Weights of a small image flow-matching model.
Training: muon at rate 0.0049, batches of 128.
Data: trained on rosettes with rotational symmetry, 97500 training examples, 8.4 epochs.
Rows from block 4, named by matrix and row number. Rows with one number belong to one channel. Each number is 128 + 32 x the weight over the matrix's rms, rounded and kept within 0 to 255. All counts start at 0. Numbers have three digits each.
# convs0: first 3x3 conv (model.enc.1.1.convs.0.weight, 96x96x3x3), inputs 64-79, a 3x3 kernel for each
# convs1: second 3x3 conv (model.enc.1.1.convs.1.weight, 96x96x3x3, transposed), outputs 64-79, a 3x3 kernel for each
convs0.3:131111109123124109144124123116100142154174101117188115138138118126113138142164142126149141143139135130093135139084102135172082204155149073098121097086064133077104108094063154127083191162140120129154143126196091136150158118114139113135100101097194148151124127093146114115077121143134099126221156103167099101166133174240049077151176132154133138157147195183195186163165137120136118134160129143093170206255148139181115056167191157147128
convs1.3:135154122161113127101164137141113197142138114116134065140109146113117166137143065143088097110161157113133065135123114139136087166144118163175115113157186192201222097050099141130067140180208092124163134094112150117134152151177123179166153132101122093110150101128161086059167148077109163129148112158138071048051089084081163191143105131117105139120101167118136120123134106141112118091080041128132064118081104107122106118130180154125131
convs0.4:116115108128131131103110109129155151127122140115103067144145162119093154093110113155130134128195139149182144090085121065059132120106124153180143119137142116117131129172138154107133109112135146129167122102112095130109108116145109099130127103119119137117131105092106133126091111105117099094160165125126085130119189080134152115140131100167249125054097104091166133076126181083058133111137122171163085158141077140089135148119119116114154
convs1.4:115121129126092113160125133049105127195177107162183110099087105105159173140141153145166103157177115059160142150142099128255255123179255154109184110047103101090145137096154172177078141153081135157177204153111207157137123088065134193126138166161076175158066094111097058056108154179076129184056055097099149093111165106122142113175192128173153094150174098108120111126077136142126116126188167060150228056027065097152175132236181183159161
convs0.5:113109124116114135133148134077089109111139142085085113168136066128191115181152135113087072137087120137104122177118162115125127093126128077123124109139145121105072105097129131144137119137155166092107097070137099134109132132155126146175128150128112101117101116177135166136109093136153087095099143101104170143182092094070185157184142154154190119148087196100060100093095143140145105178113234146059056160134152171162126139130042110121180
convs1.5:111108099119141139145132116151153130178142132119104135168189141174068115164169123107132139135129082131138147132124135155148152102191170141084119151140174098139139128103168098140149082150175126129150123141093083160144127112122097112126165146160131127154131136105112139118127096076135169137101144150097103138101109127102102109085158155106139128029071099183147130141134153098143123110126152098087130062135166097114117151121155152112143
convs0.6:096123106143181168142151140148145148166151135156121147172153118159233163110137107100115143178119103150188110087153136086099087067111092132154156135104135152189151146108153134184124124115125093129148086081113140103117084151121108141146139115133121124144131168157144110153128092124111118134103122105088138123079157114121023127174126195164156162172207159082120112120067164168150176045075112037164116053060129121101073092153140154123164
convs1.6:117143135097130151072112118102112144109114105113164100127167153119102137218151128148185138159169153137164152201141210194104183104129148134152160142117143076056138097093106161098105101125162115153118160162187139162176142133184142077188154150130088127192123153143144206149146137133150131081130151106089106100117144114125137143107093073111106133146128095152155177133111163098149144181150118124097109099141168117147108107124107146142135
convs0.7:123128141163156120126134122143197118135128131141168128142160149130118115143110129075171101071155113117141084153049105147078064114073092132124137140102130142110150119209122158164143127140115141091118081095092094124093146113130119115144155131145129164139131181120110144104117094121168124084107146110126192133113154117110091124175124103118255185182141167115135144084000115135137177142091128158122140105113136080067120100000128141162195
convs1.7:128125116138108098154143119113127097151189106181047096161156145124129173100163103143132122145049093146108069167117114171026124153182138143159179139087138161140128099132127112000079187037113116127107154170138180138120135118160118155033181095147127104128117100149144174116127153148177191154148109172149147156131091126136112164102102038048000099134065086145146121157255169129120135163124171154102109194089120096093108105141146112157090
convs0.8:115119116118131117132135119103075143100116199142133129116164198113152143092109117108160130133109123134119115109165088115234110036057048121145111111078123143137165130122188085177208098099112111112105163128105134155142096142174124105168127102125145170175123122124111090147058130066073142134107094089074209148110255123091050047072146187010208209048076083120175143121133136119171123076066107059224153027225166160155113130106135075098143
convs1.8:089119104129171124168126120130134070175196073254121018079139093045146130059142114175150110126134135144076110123105092178255192126212231175180150075023214026119255096094102130145066061116049197137146251195119210142098158165130116161134108177102086111134154176135144199119040038061162200079197188014076063099110213044141116045134140116209190094230137048094117100080175121147119098156111126159157102114119100161149157116165146181161157
convs0.9:136140150158131145145133132131116157075108097093104110120177143132119130120072117148118101161103126135131127116148040131168152161141149147100115097166144138155124099125116104112122119123098134116103189004137149169147137150155177104131121138137122124111142094095144138083157180208101151153117109173109069232069060088104100106153146167147066126121128126124099164105135148138172155138138102074052122063107119142191167116157157071138106
convs1.9:150142093179117127184136122118142130122141123110130159194179141153134139123111124147136079098138121114156089158159082144105109156138158130120115125125154134145134124127124135121149115161148129131114123109118118155098132130127138119072123097082132152137154145167124132137147127113125144125125140128149134163119173136115207132132108136111095124145152145115118133149137137146130163124144142157132141125106124153136159140135124115087103
convs0.10:167146141144126134143130123139122132139158108081092141164113129113087116120060123131164111136098136113141143120164143123173170136111146095065127093111098108160116128119116144114131123099128154147126140165125123136114174170143129077135097147114158114097129150109159098119143159128105106128145160172109215149000215132202070126093089125174159112113117103149135139158123123129090142098146047095072056103055054091147123100218186090068109
convs1.10:077051095113138121085040057109112200040180206104158139082105192067099142135096087161122106115074161094104134044103197106101137075104036132195119185167101144185154159154136145087150154167199136146140105121175130144157089141165111146189101050099146121087101108100070157114114126140132183131175162121143082136101063051117207151091074155128130163109109121165124171105110132128136119118119215121100102117139183163179182142208097126113025
convs0.11:113110131133125114132130121088115105123089082126129103160134122121137129123128153118149150111161121117091098119088150122110093145099096138065080150115136141138147145112129176089119119122104121144117082145127146103126161102115160109118147144131133129097164141140135146175139109082152121105078108116131166128134165188131135131203113117167195182089117210133140159090117172108135144089130183090195124124108123093103068122053093137106107
convs1.11:124156161111147149151091094077101167164102167149143118137130108140124091160138161114099036125057076154062118132155055111177173082207180116111187063060167107025089113158161183103138225158101130174124144157122145111149106056045077134099126140097123118086115147087121114079103136139075147182134112098133121080166201068140173140178167083182149126182145150120124138135154137126175156070104129038164140024074088139122183165164170228183143
convs0.12:162189131167144120115118104074097089141144117084099096182163118163179143188210106157139124114098139104085107163116068224155078140101055123133132104126129106112125125121116132126131157122130129118106101134098116131109117127127090129100088136129092119128103155156116138129090118134120157144144134115109096102131090106093076074173123124122149121176129143138145118155114143087103124095126091132093119153215081123127130176102098146104106
convs1.12:122172162138204160103136113069070106090095094089091086129097121120113128119099117155179143138135152095150137077084118085080091118102111127118140107091101107127108129113119098124118092081078147127154152159147169193208154130103157165116147153097128143126121157190120163176120173097121180121144178132126115113129107080150109103120078089087090092127138113175205146175217165179195166118084061149141127181190136099068078105037041082065086
convs0.13:136130126128111143121095126100116098106098157125087109137116127090077142105112118195140130119172127112147141175103097116087178164086131098112107124067130073093113123153114092165128148150143141138093107228091139130149117146146101188136104083133149145105091138109104105110160119102183057141154097160164114117255105146130079143116129079160068097108137088125122141117109140131103113019125189091164181228087111140116127093156125149185131
convs1.13:154136156165176169142132099142138208164088200135117134084101188105156135105081165048089124117074111115117069112155144092213098149165103131068157154144212149176198180128114154106086179084076100145117088158165190116178156139150091124150102093136148147157168164185152110126147117109141106169176122108150163163167150155138179155110156087121101102124141146099171168147218170130131144122086179154097102190120128075104068137135071127143122
convs0.14:141122145117104108111132122124165159135122130114145108123133114124137083121101108129153131140131143103120137141162123213192114153157135120141144128151123111107110133133110118142134137152138166130106139106095135090125134099105124074112106105092131097093135172113119150118133157177172151136142152115096049160141138106123113127114071110136153075113126037141123137128103167111095112110143153127067136201124159126184137111125185135111162
convs1.14:118159123159169148139132129128133128118153151103137158134127097140152170112125147137111118165136098120137113103127114129129117137114121156145148116152163115170125133129125111140136101111131098112116121130116156088142155159108127158116109124105105112141144107073119112089134104156116127143132111108112137143126137112164146130118149098095096124138110106130105114144125126129109148124083089135156113093151105136130091096149109073111106
convs0.15:120131110124122117122139119153174187205210167159128137099101128077101104108116124129166106110155142127149174062064098037062041055063030114133142125099172170157168161187184141173197170153158106134100091157112096155066115134116113107104111160102137111145125093125119137115111109131152065192150155171138152089134139096157163157117139164078106145097143139099132156129118150131094171107063134141171122100116149155118121159109122163099118
convs1.15:122156116149172119143159154124165130093099065098099115106130080148166095140128142128140198160217097128145136148069181156025060174120146138160128160105153080130128124113098142115178134170154150061096128164175152166159109101146158087145150118161173139148140200197110143130111113120113156161110144138157088059184123160180152131098139126135127167101141140091166156124193134131140163132082134117054110099142125096115072095083072105091092
convs0.16:120121161130090120129136147173178164155103150101109123088118157124096125097135108107179133134145110145132125114190172129087207176117137108136080108096113119147108108131091170137067115115113083139138147098108124079070107133163148140165215179173169143130169111095125103079118116155113101164153167168131116120255146150188124171158171131194178174122194170137084092144095120150173150171156163187185225147153193139120100141166083125074097
convs1.16:175141158161108177109098145127150154135073129132099121094163155135158119102134148131093072156112097160128105090113111057154140095126166141106100098166172129156096136148131140144133147168082136142113077158143121172096118063101117105110121122150139119138182140093163134117129103132082155151106172181072098093149090062154123047066100116085115063063095075131100115142173117136125109132120144037082117076080166157162153118149183122118170
convs0.17:109145125097131142089122122076081124139133138150123112139091106147119141146136126137165138126202166133164134226149114208167152168171184115123131125153107132138090145130113172087131169133115171133178137156148178158167133101135126116133148131110111133138145106134108094104122157193152147151106104134153179237213169232126165154136156202132239142204139105100143096109112150096183131166118054080129095082074114198134137255051110176142107
convs1.17:151100059083147088164157090162153123149140076111152148115116128128141157107154133090105127136110105126131150085133147102106140074098078164170131128157113173173133089156100052179148073103099102144118099167125062150142171121195153053136137146176150128115132141116140127150124134144094100129082093170077135118108149112080123122084133136116101099076107107116142117168052154150136130089110122117082099101129134107145089141134073100138142
convs0.18:126146129159136139159123113144132125093153156132062130088060102123129151106155147129157140121132134134142153113107122130181112117168140125136136141116117119119100118107160093079139084176146151156108166119071134131056125105120142131156154106179100091100126129133151168153133131141113070116099139136130112129134082074123217161095072113108059180089163200140136140113162137122149124113102142039090184070101188092037111127109159128163140
convs1.18:183187174115121152191135115153120104069255059108097087029169152096162147118157128103123172116073125120110117170255213136255091161097148027064153164141211199151153094199086105032162123151095233162086139093147110107145042120124112181066188078100135176100167192154111093205164154078096039149115127082129170122017081129049065108177120104210140082137125109133120146088167161098109151135151094121144086161154171212133084250225075125113164
convs0.19:096102126112106110136141145117083102133120131103099120159129124205169168140163129099089079142133137133116095094061164101095103120136135118149133117136156097117159074103128105142109107125091158159143076109143118125140108153111165160118110112137139120129150131147112123112199121116137160145119099103174134033212166089090098156141173137120163107139108150132096160136121128133156121241137081183166208084156169119099083152068096121121052
convs1.19:126107154076179163112157091158128110120255101200255055072046110075168146106146072143109127122196239129119152075074138129228249098133165169115139151045076170002179153167137085171098114131086111124127189129110201128106083079111136148154162139141122147080071149120071122068146153142166173160137162103107134133102145178049139179146153124129157114136178131122131124122097171058133034096188091159191131066078089166173192184184167072134169
convs0.20:137113115136151153140143117123154137139124101149165157143105165164094050108130088142149133167133191151116152133135187228127112095205149120133115085126150099118164110113144103122072099156148125134136110113130155168135114102125095164148112123120148150161141147145144172172117096124129208178095149144124107123127255132124167098094170111160099133148160114120121103106153167116111116133129207158102075132193096116159159116104012094156142
convs1.20:064089138098086159108121117130167129179225128101071101201221083196216105078072083110117022063119000125099016078063091086149058070094147042084160119134242213215166117207205091088220046074222104192140081067110076103146100108095133171106097157084088098110163203056120120055052022056110089058027059098143133110210000164135122116160149173082096152143169140111058113102150093109104153133130119147154136082070076091100183247189171163179154
convs0.21:120097120123124142128127122112125146118122111134111165159100079085071042142081121159088137160152144138145143083130122109109153066156161091074144139095107157107126116102113138115074154119055195178143134189176165084161158088087115137073152115133129110113113086134165114125084066113105114072234119101102062094059126078255133074136147141083129083101181129131106117144149118192104127149193205160192161137123132168156153183139071148132159
convs1.21:133088241138155170115115094123162127108129132127164097166123101127121090189137128102096104130121087151171143119118144141097109111138154120085157155145173099120169143191167208098159097205182076090112140129073125123166145144135147192166182155102150091113139122114154144090090075078177156121212179153156124088109130144137128185117149178092087197166140174105071100155131150140177111146121152144021133064096088146105137162134104179078116
convs0.22:140124108121124098148137106106078104077117168095154144081124124078148108100112142130156143125188127159163118150071143129080157102056123116105128105128152141169171093136086110106101099116130144132155168112123120123131194160137161130152160112126107085101108099124079070096161132107131112099131101087154137101146104157114117139128108076026107134042148129082082138088135164135142152153092171136075153148133130083123113147102122158116134
convs1.22:146105113142052097129093089129149122080140158075083136152152149100129126079085144116064147064120147098168149140180193145183111169172063108062086190100048171170144088142127080122137133122155120142121172185078116116099143136121122077035159080041139173168103125174118153173108072105094115134146111105107147160127149134092104130118104181068107141131174115175152158187129104109118104102124139116111145174154143119083099169171055167118092
convs0.23:111116124144127111155148143113124143120164076170171145107108081163126143108101088110081094127123120146150133136186147103100139084094086110126118157164119143118100134135130166086152160120109160113087139142175106144166139105133107104116128132135177098129128121138049090116127158170118149113126136103134114197072111103103080103090138132090097125129088096093082128137126095120121137167220252072112202004037085158107149108154127121083139
convs1.23:100101107101134124119137175110179157122114130186178163164134138134227143098102136145188155153190151108140137151156200226219180114135175113148116144203171189079155137107125132101087175144091127037131131042121151123138104136068200170172111144117075094118131117127139096123082122105100114137140077076123071156196090118034113102150166132122116113139177160102152098163162166087199137096171156139127180078062070126162142146094184175119112
convs0.24:139137125160160137162173134145153201133125191158135175093144148141113159135154137142141151132159132136117146135112155127096131192124101195138165182146116144115100128149105134109155088078123161168173160123161087131172076111109104131090076144128117137131126108111129078135155146151095134081138109086101000213147062101167073099150146172126116109135106137174112090162131118118128150155209191148002255109141142124102194153071207099100131
convs1.24:133109109115048138068050206102093167110081193136118142112110179104123184110158148163168139159076182178121135150099080160087169178117090145100097137110051130129064131130163081161137160150083098136112153165066127078069139142152148130154132178144100124134157188131173132139159168142087141139132136137099148155206062086097093145140130154095088110112074155120117144112141131138158150155135095197077150134177123118115092078156111106152143
convs0.25:154132114118091098127110109111091169121142138087117120208160129133092110123117112150124144145123133148134104225174112137149091106124112136118160133121149119093147072081087110136136115122110155117106138046150133133188138115130124158142111152095169159134140115137156172142121112155154123111097121103034148097125238124129134192085121112139090149157047120175149165147113108137129130124101000111099130151139134142117126169099109134107090
convs1.25:137119118134109130124080143083134122119151166131177135139096103154101084124075094140146135140131139126152122105105169145146180163100097094128133082108062105084079153084105120135159153122146123121139112148110128129115135124123112087095107084084179176118118130119128163136091099139135094126134155139047103125100096155126097165095113122106129172143136139131161092197140110107062099077158156107125202148174153112079124119123084169181090
convs0.26:113119127135087113095071088132183140212255186187102188092072115079095107111104169151136089134079038096108085157144136099136109081168156139187166167165095120141120133173170110156164135095136132122087112158092097138053131143104065108076130084123127098124102129118114103091145163144103090144074063165155171089098179125084157125097139174182150063171119099105135148154122101095135115191097130255168131159250202126086134126121132157127124
convs1.26:092148145096121094106125159137096118088056119056108145108146121177162147163128137124122223204158086172155144119195187150252193106104103117113086199130084134098118124103083094154110110097121143092128132186149127100110150132120134135160135125161179149152129106129125154196120190153119159115124113084136118176114104189158085079109156098108180111125148167098173113163165142104102098073086082135051066123160122106155095153148156142181167
convs0.27:126138138133114136125122152119117173121120164155123182150125100104170070116119142120098130080054125158141129085052098064084086037053114097144142135108145161192123187171121153145103146122110117163144051158176109124128140173129168195123113138125105117133099084126082100107143150142160198140130132131160143143215172143072215129132070073155007000200085066137147117138183156103146128072105165190059134158170080162101079196125099158127135
convs1.27:161174178155113112108080176093130107067071157089086127117154088137130083114163148116143160079091178065117108145255209143153255169181154162172123116145203163182169129121035085051091060088107102111120078074140116137114149103122125194104126159109139156153112111111137115112103123223107101028092066087092094170068122046119042076148160148106136131120107075106100138114132147100146133089135096103096139149076104148186099153146073167141100
convs0.28:153163146135145151126114135096080111070147123110102154111158155143127110144124130113138117131117136146133142076107139162174140160165164140088099121135096117122138142084127144113103144114098106162168145108143130099061112166136146112105132156139143115134131091142106118150140101074076112110106148109173178137121159212194177154105094086125183126101155062137112120114146128106087110160129176156120155121122042073128076047095117130091092
convs1.28:153154173169112143146131122128101115105107138139103135138125087125125120100115109104131102150134102121126107131136114122121100113111140105122125133131111155181145111140148107121119164178151115156114086138151119151138142134141139131112148125114122116123147120117145112130156158152123071161195135177123103106130126119122143144122088114140146114134141145134156156114152149143109111145132153106150110095101109158132161130130166133095149
convs0.29:114138136110126160116133141193159120053125099148130149078156112125097125143092125128109109135131109130110093125142133145187211149138151136100140124185150127157106105130129127137114100110165108181114173117115153126131102117132143137129147140161094126113139126131134121142098135169068137188152171158155155140190081229171199172142166147141130176173199163167129157091132115101119092132212165082072102131065152117137115176082110141118116
convs1.29:076111109098122125131174121123167110122106088087121169131159080113133094064096135143118114097143095111074121112119116106124151081082135104158123118106130184139079055123193138169170076142162125099093129117119108172139130087094155102111142109125138120127137098143089092110085143135109161106148094170135143142088113144093091133122101149105137113086158130131080152124092093103064192140074148111162199167164156111135142103228148136078116
convs0.30:100096104099084097089098093088095134039100144108101120106131166105115151099114118152154116136177130110138135118173117135113079077079025153127169111123165095101118114116147110155157140139166127141143139164143132116156119109144118098129102120110114169139094154161116146158115175187137125173129186148150153158084169155115128122131127102049208201125111178123134108160159188124108104160137136109125113114136140117086064183167118152210100
convs1.30:096166145150169168138144156133188130175187200130106153139168115159126119159144086121144159099138198085084148211230182236150071144135116130099122119107134111117119120086142100097166137111140129138155118051144097065110111162128138201100060160124114121164072101138105137160147130107071106151053090120131129114133128089108125108092138126069111114136053098156152091126140134113142129129177117113100123132123139119096089111108063172183102
convs0.31:120112100113120100105097087172109097153126121133128113105104141079090131111126144135108142154120141134131103092122145120103126128135147156119168161096125143153180147143165119148188142138188109076105146119128150161116153146125098103105128100118153161110183143073166151098107132112077095091066060109123134153147130124075088112202140241219022195234198170172158179178157174136178189115096086149124120111163102175152175148131128162177158
convs1.31:154154166156158175164149180110130086120167116124147137114119096138152101111130109139126152143123121112083080126116125088090136109085154142142161150151135149169137144101108143126114136124127083097121077114122151100121117111122136142118099145138170168185123140193139179181072110091098128105078089121142107102139128096117143143175172204179063166199137117083113117097105139096051165131115116150118088160150144094081120116152140130162123
convs0.32:126166168120154168119123142085080078126104081107122124146166129081058125066050085092112120098098115108098134127105088174135175127104189129099093141119107141110120125117120104105146122089070126101108103133146150124104140144131151107106158112115157156174148135137105083120124158165171129090200105128083039074202092060184102130143197135160145132108137116147113094142148132111145146076098051065101060124098073102090075100073113074077067
convs1.32:092123137123111093083137141177165175161154165168140097082138123098166148100119107105157150130171156093110162132132119149187238090145222136097145136149115104105066109139198178174136117119059147197167179155115137137144067065108110162139154163164116166079090118110084106055130118100191181104154117109140125073151193130087120135136124115154080093141099121150148187114117198166113135167144100164146152170120152169187204137211193144223218
convs0.33:122124139113090116132113141186209176146182120152161132105089177124144111097141113086129115124132154119118142107231127063132152110108119109138100160090051149100106167082113128099095122092109109040140110171168121114134121083154136113133131191161119095151117143139116111110140172142146144095095148130022235108050000193097085018123157137099083111114135120115184186104131121090107118189166129113174255050000077148162163108194191095036123
convs1.33:105157152158167163126166146121133128160064149136105106098117129104119086113166141127134177163143138123195121140097091142185136116117130125115137144142090093093089176167153160172129141108089134109150149133141143141113116097092169122110091120112137109135116100108138117133145166164154102157085134117136161151170099124069103087179119126195137125127134135174139110077155180097141116162121101146245093085070102130160147093160148064084141
convs0.34:149128120151135121142131121137127136160142123104045093110110151143142173133142176132131111132099115139136105152169177177123117164204202130084092132116100170107055151100152124073103072124117128154155108134151144189168151135150127130113091099104112101188131128165160141137126140096130135110136125078155170127035112056185122105157154104214113139151197139136201175120113142137118157131181188098180158123154159107125135100080153119132176
convs1.34:107134143120147134153156136151146138144113115134099115105117132101109134113116158140129102155132119144107080123106065108113092155116134133158119129133139122143143117134153135135156107071138126118120132132146119103135144148158132121131125132076134125112136127110113105080131118095159131128152114136127130092150144129131131118105122076172120147121131089123143124087102110107134127127116129118083117155124110133144147106137140120149163
convs0.35:138154108135142117137144138125132125142152188172146193121103168104081104118105122117128111130138076100097163165129175132198185126159255168139082089121153115144165130112106095150171103125154148125113175101119094093130092134123092165118137129147085118161155121104126143140133140097127202140180112237122139130069136161152104143129136148124116106117151174131141116082106162096074116192163143140163041117075092120165207154067154171150073
convs1.35:207137113154108104139182090144119082113157097112063134112168072167141193159129153101118112166170148114100144105126109096118111091071103136092124135155108155209074114128145112083186141186087062096086153181141163131072160090142135153124115141192173128103138153090117082191098122153127082163158139153077138138081098146170146050107144155171110130139135140168145144158156119132151158135147128139132141141117080117113124123153149096115177
convs0.36:097122130097092130134121126146136102125162109109178126124086111073137186151154114070103134094144135118104110167069088141121198143166185075124117099167136096123142154103158180148117094105126109155108147141118154105101084195149136102148127132130120116120137138109141147105192144110105115106177160110122216095131100161136095217173199139097211133153120173128078115094088119110122117252205128194242215196182175166105111168048162119169145
convs1.36:138126151074093178143155149175105141161096165132125171115129139052189122085173138123104136123120136157102116113091110063158144121187119149119125120124120121115164094157135106165062152109068105166124143141101128086120111150105075154131081151141095097101131124111133126120159119130145154109160138070109133117140139116128123107133133098119094035134062100115103110112121114108166115113148103110115060141060072125125157137108137127142130
convs0.37:133114076182159123154127109092101137110184165080096134099119104238194145154131109149149135110168104124131124151083053226132123142125101125147159091167146113139170120126109151113106123116099104136184192078193125107145105128122122112130141131145104147116162133140162140136140118092145140106130142126131117085099077086130193092186114128158141087134154087126105140143133106086130144153150117161182115130121087100122076255191122130136105
convs1.37:095095152099137107129140141121094097107118125148195202141133099138141124135091105113113106101084107154087086116129094173178136114137102090146198071134181118142106172120108150153116146117058102145119117131177133140139128142094138056105128072113118134155151140125106094162122141126172127109142130106118059132169103074129126147133133083142117080125113130123093127127101131138121105103123121104114138107112161116091148165118107120091135
convs0.38:140146113161117106119113117147131116093157086120106091135149118180141118149153105130166151131231117133137117115089091086072134141141114100124116110181162165178182151123126144111101138122124096115111140069141110126103117108120143098127096110101102092124103104134095123158115104113091118109098100138152106136158099127102106127136072110127126130169120075153154115197160082161113115101146113117114105127104114095157138133166116135154093
convs1.38:143078099114072131111139153094107108032068188068104142126180164116134115164098108141118128084093122115113061144183208088127068166116070078096095120128085151183152122146110117060168127121170114134123095159148092147136133196210113114117116065145148074073103162130111143191124120118142138130150155102130098105054109104089097154144172242106116187145175152107089127121097091107073103096120125115082111115151128095073065119179051111069116
convs0.39:151131134115125140111106122074116090118104138140139152106103120142142134159119156144157142164152086152100107091060120143110128117087130113118121131178157160167141085120118120124108122093148129120116113178102141095138123122106109134113115168153130117104088089115103141125138113134115143155100125100128110113118118153137125128062060099059175142122181134090140148123224159137179147096128100085202160106108124097147103141085119136128106
convs1.39:123201150118020108122107141139125108041153191125245149170093159090069156130056081138093155130126177169184197012076145046135226134147169104121072090079034161124117110163136145115112173075143116130123174145099154137139019000085099170164142145143112123105108071095128115160116151123091198117130123102117082141101071197125087152046082153105129187170198185103108121076109087089078122165115130148137130172145141193191123185229118102091073
convs0.40:122122148127121149139141135133147124122107131132138117106124123130147162132143112088122137057134192088123145186163077212209153239197151141130114127145114130128132184192149172194145183141137084125132104092142114126139159151127162156100155129106135107070167124050107100065147169153187138091140156109160082109136122139094134088089122095140129130107072096039079090069064094112101100176085102154140190217173166089108126090119126116104121
convs1.40:120106074134154095141148122146138122142117147144119167086091127107123128085135099099160160066114189086112140119086079107062080108082095129109112112108128113094123136110093114107079116147086159130153160143141122168113137104108133129075092100087128121114135133169101115147135115113149140135137107124143145113136130118157124145113093107123069081126111061147205173137159180149182176127095074154109105139114114109111127118078085096121119
convs0.41:124123127117158134109116113139114170104098185136153188148130124141156125122137116112132150121121130137106137111104139134199147181142133117130134099121128119103118147114117136172104136108109127153128137135167102124156141110105153123106117128145125137116099146146095108125108084088115076102120109113112007036089000000155050075109111103139101127135133109132127103117115095132125110110052127015000003220092077125165099163104125132115112
convs1.41:124151199129162095097112131108183167143104120129129228113146134184168112150155143112096169136124211130128200155206119248135152170166129150175094153149133112150098128097097054118038074128189162121145078023174117143114133135103093185165132090125099177191126102185057133177132134140162245103088109184132110155101112094179033167140107100142187070111167138141174090164149097085113141118147159176168171199183126178148107172160191150196105
convs0.42:117124137167133139151148137076090110129173105192138137097078110087123112100144119133121149116136161155154122111134203136084112066076019102157078128132136131127140152085134156112134176204167180139175090111179151148151141118126144143132129133135093102131148114099139116131089114107128134118102149139129114091068073152036135058139123085100151055115087056113134124141118124100135119065057045132111114076189129172131168134083159123099079
convs1.42:131154094144142130135088083163118109140135144126115130138133130123139129102111119127103143098148066142153121199166179132145060125160095143137165116139135142138169134075101122114111107189176135119118069115100099139147139158129141082107159110121132179170167145160143132170110111135176148150131123119162200117158111200180133132192179174157168181152113152102185172166121102119179119135132169160164170187152135106113131131139109138082078
convs0.43:140134140115119117110111138123142156100116138149173171161153144142161140134113118151129124152187131171134129114122201215182117123128114140149126126146151100129183165105131100135183099086105089115122090137124156169096162129153133117072112091122125139128139116169134123172114124121106166129072096131141150070093145114093071064197147183125132122144110227107127113163113125139132123086125083089187123152126141094122102129148131119170077
convs1.43:141124146141154116138160140114111107121162170123132146145131138120137115164145115124142100118117118138148102113106108158132104110123115120114154110113142153137145119116148136129156121129134131121128128126143119134157119134118158130125158117129142139137089164133108149130141149151161114103123125118137136131117136118122132109124134122107099120140127147113115120122103127115124118131128121159144151114119104135114134117103130139132123
convs0.44:122121130101138131113128112130160138140082089145129120153150129153167125140136133155068130062125112098126104125072137124119162152067131131181185150129137140150135157157117155125141179123132141065100081106091081109136113100105126114112133096127139122083219145142159145153093094114164195215154120137138050149165087139130157123153200185128135179075094128169192174124062082106104115099128166086147123117110159133140167171073125147113097
convs1.44:143127120115088096105091074149174110139187121154167108108093105136123156105093107105143152198157153173155209062083102135127177119136169157116116153129091109074072181169131108103098160094067161150148058128120158146181079078109089158173137140091176143085108073121116132100087130097110131098126107085135147153117044143143159118022147124039031159163204136120123149154168123089056095117128088170174155163138130128165114158199119150178062
convs0.45:150124136142122123090093093160168091160138139118130142118107116147110120152147155126136119124173133109132139090108112113172032105168108130104094157119117113126123129071089135137135145197126116144130108126162094086135157148129153147148194109159099096126092129104139145125106119079157146139134172186101106061101133167102195147067103032150107135097155128140145121133155124138119094108157015218219045173189057058109060109150142157164119
convs1.45:112098160126213128137116120153159206126169147102181126111102124119136143166129128153160104124123118109084111132159150135200222092116141094114112108124136153145120093094084182185118167134110163188150111162144129095121082097127078109125133129149132129098118128097140146146034037178055143102156075082129107155198152095150137092099100114146171103123165122152114103106111117144152142133099058111116117082086101112119149122178183081164132
convs0.46:183166144169152146148160178140119130141149138086113080126113146129124157150124176136126089116144109106118134084161093094096097141121062133108143103101141157109120100134143136123161136104105119175097114156152133120150111125094130102125163131142139160137138141148118136148102088147077065106115154098155131061129134089117062103183119053096228173044014167204102127147149152181143181160129124172190101127132180083150117126177150104148128
convs1.46:118117124108114116065071100100105135123120110119118105147138155124102120148108101132101125125136105119111139155116148108069128124138167121096107136104119093112122100135130101112109128147124126094155116085107098072097148168115097108135130139127148140121144117116150167110139159126128157155132176150100143131132145098134170117128101130122165135100103177147108156156071111123129122100132136082092130108104127122151157105119162163093141
convs0.47:147144153151142132158143132135113106104125126082138115116116095159185119162153153128133116136169118138121152101049130077093099107103165140145125132131143124155148119138140152162098090171125131108096106130146145103133137121143120171124134139103125146103135119126116151122120126146064177149119163147066077130079156183096101111103193162061094097129155134168143126155181091103137095165130153171103120120102098175103153119155147123166150
convs1.47:095115114097098107101104143137130097103155096140119108120108146103079116128150109097114168140148118119116148126139148141166143119153154095120127067110128104109144140085152152153130089116091106145113111185131122152101124132111149175084126111109122140190079104172153109150117068125093087122133104125093108180136108113164089150124109128133133136119181154145133126111179123118062142129150135133156126108114100127108182153074203126126138
convs0.48:154156143128143125111121109100166117117134122128129175106115119142094117135115122161166150141114141141138106161147069164205150132190128157128138122144179154115141072131111096135153100102082127107122150077120169169146117115117083143117071115092158131125129161116147136127146129161102140095109143095137149228196229181093131098136134073152148090088105168090182140142094142158147154147173247144129095154170130068126162117203143117172147
convs1.48:133112111104174065164141105120131144147106170112120109106170110148160132077140122148126100135114149103127111145097086141100112094125104118141119106155120125162122136139147104133136066171145147101099148102126133161111133131110104114139129089148149126134137113115114124099154122114154116127156140147188141120147126118057084105142118151143120088179151134101117137133114176085137114178143110140035126118129108093087102113126142149108138
convs0.49:107092068096095112099097097076088068112120091074095065144137154152135130154162157157105138170119117162126125155158134124160157101112125145184166157219158142148123107134128102097138134175210106114084112136105089091091109108131116084110112092090108137199066138199145186213168152183128088160147119154141156113149159183144140111118129122162198136184072120126153128140135132134115123136139092160156113153130101092100122123113121133132110
convs1.49:142172199130159194188200179058066063074083097108104105177157125166137125166161150119136060052098085122112090120117122117059059161104109099118127083130107107137130116107103141101111169153125087089136085089123143132159155195164178178145143161158114106118135165147111148149125112114143160115133163116157107143129072080146101108137136115124118143157097129132116133133149150163135170152142141199151129178209171127126109077081133122119163